python train.py --model="self-supervised audio encoder (BEST-RQ)" --n_mels=80 --win_length=400 --depths=[1, 1, 1, 1] --kernel_size=5 --rnn_width=128 --rnn_layers=6 --optimizer="soap" --beta1=0.9 --shampoo_beta=0.95 --max_steps=1000 --decay_fraction=0.4 --final_lr_fraction=0.1
Rows from block 3, named by matrix and row number. Each number is 128 + 24 x the weight over its row's rms, rounded and kept within 0 to 255. All counts start at 0. After the name is the row's rms in percent of the matrix's.
# fc1: squeeze-excite reduce (model.blocks.3.att.fc1.weight, 24x192), inputs 128-159
fc1.0 067 [161 103 128 139 135 153  90 157 134 130 111 129 150 127 141  90 149  77 124 122 122 113  94 111 102 143 126 133 123 122 130 148]
fc1.1 088 [122 107 124 138 137 144 104 122 147 132 125 132 129 107 113 152 100 122 154 118 144  91 130 152 130 157 120  99 132 109 133 104]
fc1.2 085 [122 156 130 168 125 168 125 118 125  56 125 131 127 134  85 140 147 135 134 115 120 126  79 136 169 143 117 150 124 143 130 118]
fc1.3 111 [101  82 161 130 132 143 152 143  89 101 107 134  89 161 110 121  93 127  98 132 131 115 170 132 149 120 129 140 111 158 115 110]
fc1.4 096 [123  83 144 138 141 178 135  81 150 115  86 139  99 118 100 141 120 124 140 166 161  62 177 125 166 120 148 108 126 125 163 117]
fc1.5 109 [121  95 122 100 106 121 143 135 199 151 121 137  95 139 108 109 125 109 117 114 111  44 133 125 128 125 139 173 107 112 149 139]
fc1.6 090 [ 96 101 123 111 153 136 157 128 134 118 139 131 116 103 186 142 145 148 128 112 104 124 103 148 142 155 110 108 142 107 120  86]
fc1.7 097 [101 111 135 114 104 114 176  98 140 130 125 130 155 123 141 128 152 135 104  99 165  90  98 101 154 111 157 121 147 143 111 131]
fc1.8 099 [108 155  93 119 161 118 153 116 141 107 133 109 146 110 110  82 142 131 125 102 140 117 126 136  98 121 145 146 111 132 108 170]
fc1.9 094 [109 130 100  98 152 117 117  90 135  78  87 154 119 115 150 134 147 180 120 126 165  96 104 120 161 127  98 142  86 153 122 106]
fc1.10 089 [144 114 165 138 154 138 160 169 122  87 160 112 150 136 115 143  96  93 177 115 119 107 171 130 113  97 154 149 163 110  91 166]
fc1.11 100 [ 93  92 124 151  92 112 106 112 148 111 123  94 110 120 142 176 123 145 101 166 132 175 116 160  95 162 126 105 104 155 150 129]
fc1.12 071 [109 163 151 168 133 114 144 131 144 109 120 136 101 136  91 136 125 131 174 121 134 145 109  86 147 151 117 136  91 105 130 133]
fc1.13 123 [166 145 136 129 113 129 179 145  98 116  86 117 153 100 124 101 114 151 134  94 120 111 148 143 127 132 113 138 168 106 148 173]
fc1.14 106 [135 117 109 133 111 122 120 123 165  88 114 130 135 146 122 149 120 163 157  97  87 134 124 164  90  71 135 166 148  96 119 110]
fc1.15 096 [ 89 125 149 143 144 161 114 130 109 142 119 147 153 129 160 137 147 108 103 108 151 106  90 132 143 127 109 122 133 127 130 154]
fc1.16 114 [158 156 124 150 114 117  96 123  98 102 141 119 138 142 128 148 107 101  96 139 150 151 133 116 158 151  93 117 145 148 165 146]
fc1.17 095 [ 79 160 128 165  99 129 114 116 167 188 151 140 164 130 118 120  69 125 112 147 123 101 132  96  76  91 113 128 162 108 137 114]
fc1.18 100 [ 89  78 147 122 122 104 184 130 134 120 156 130 147 164 133 148 120 145  99  96 133 137 122 133 135 191 138 142 127 126 110 120]
fc1.19 141 [135 121 125  89  98 149  93 124  91  96  85 120 146 130 139  83 130 123 136 200 157 115 134 148 133 129  99 114 115 149 142 135]
fc1.20 104 [120 127 145 183 121 114 170 130 100 147 127 137 143  89 135 126 119 159 134 108 165 185 153 122 116 112  89  74 111 125 154 103]
fc1.21 113 [ 85 104 119  98 122 123 159 127 157 141 160 116 114 129 100 129 132 119 126 141 145 158 131 147 144 118 123 153 144 111 143 113]
fc1.22 086 [111 143 136 129 109 123 151 127 149 116  96 134 114 155 137 129 123  94 117 108 143 123  87  99 120 125 134 165 149 161 152 117]
fc1.23 097 [116  99 136 157 137 150 156 123 106 110 164 172 164 141 117 124 156 131 103 108 125 104 165 142 135 131 114 118 127  82 142  68]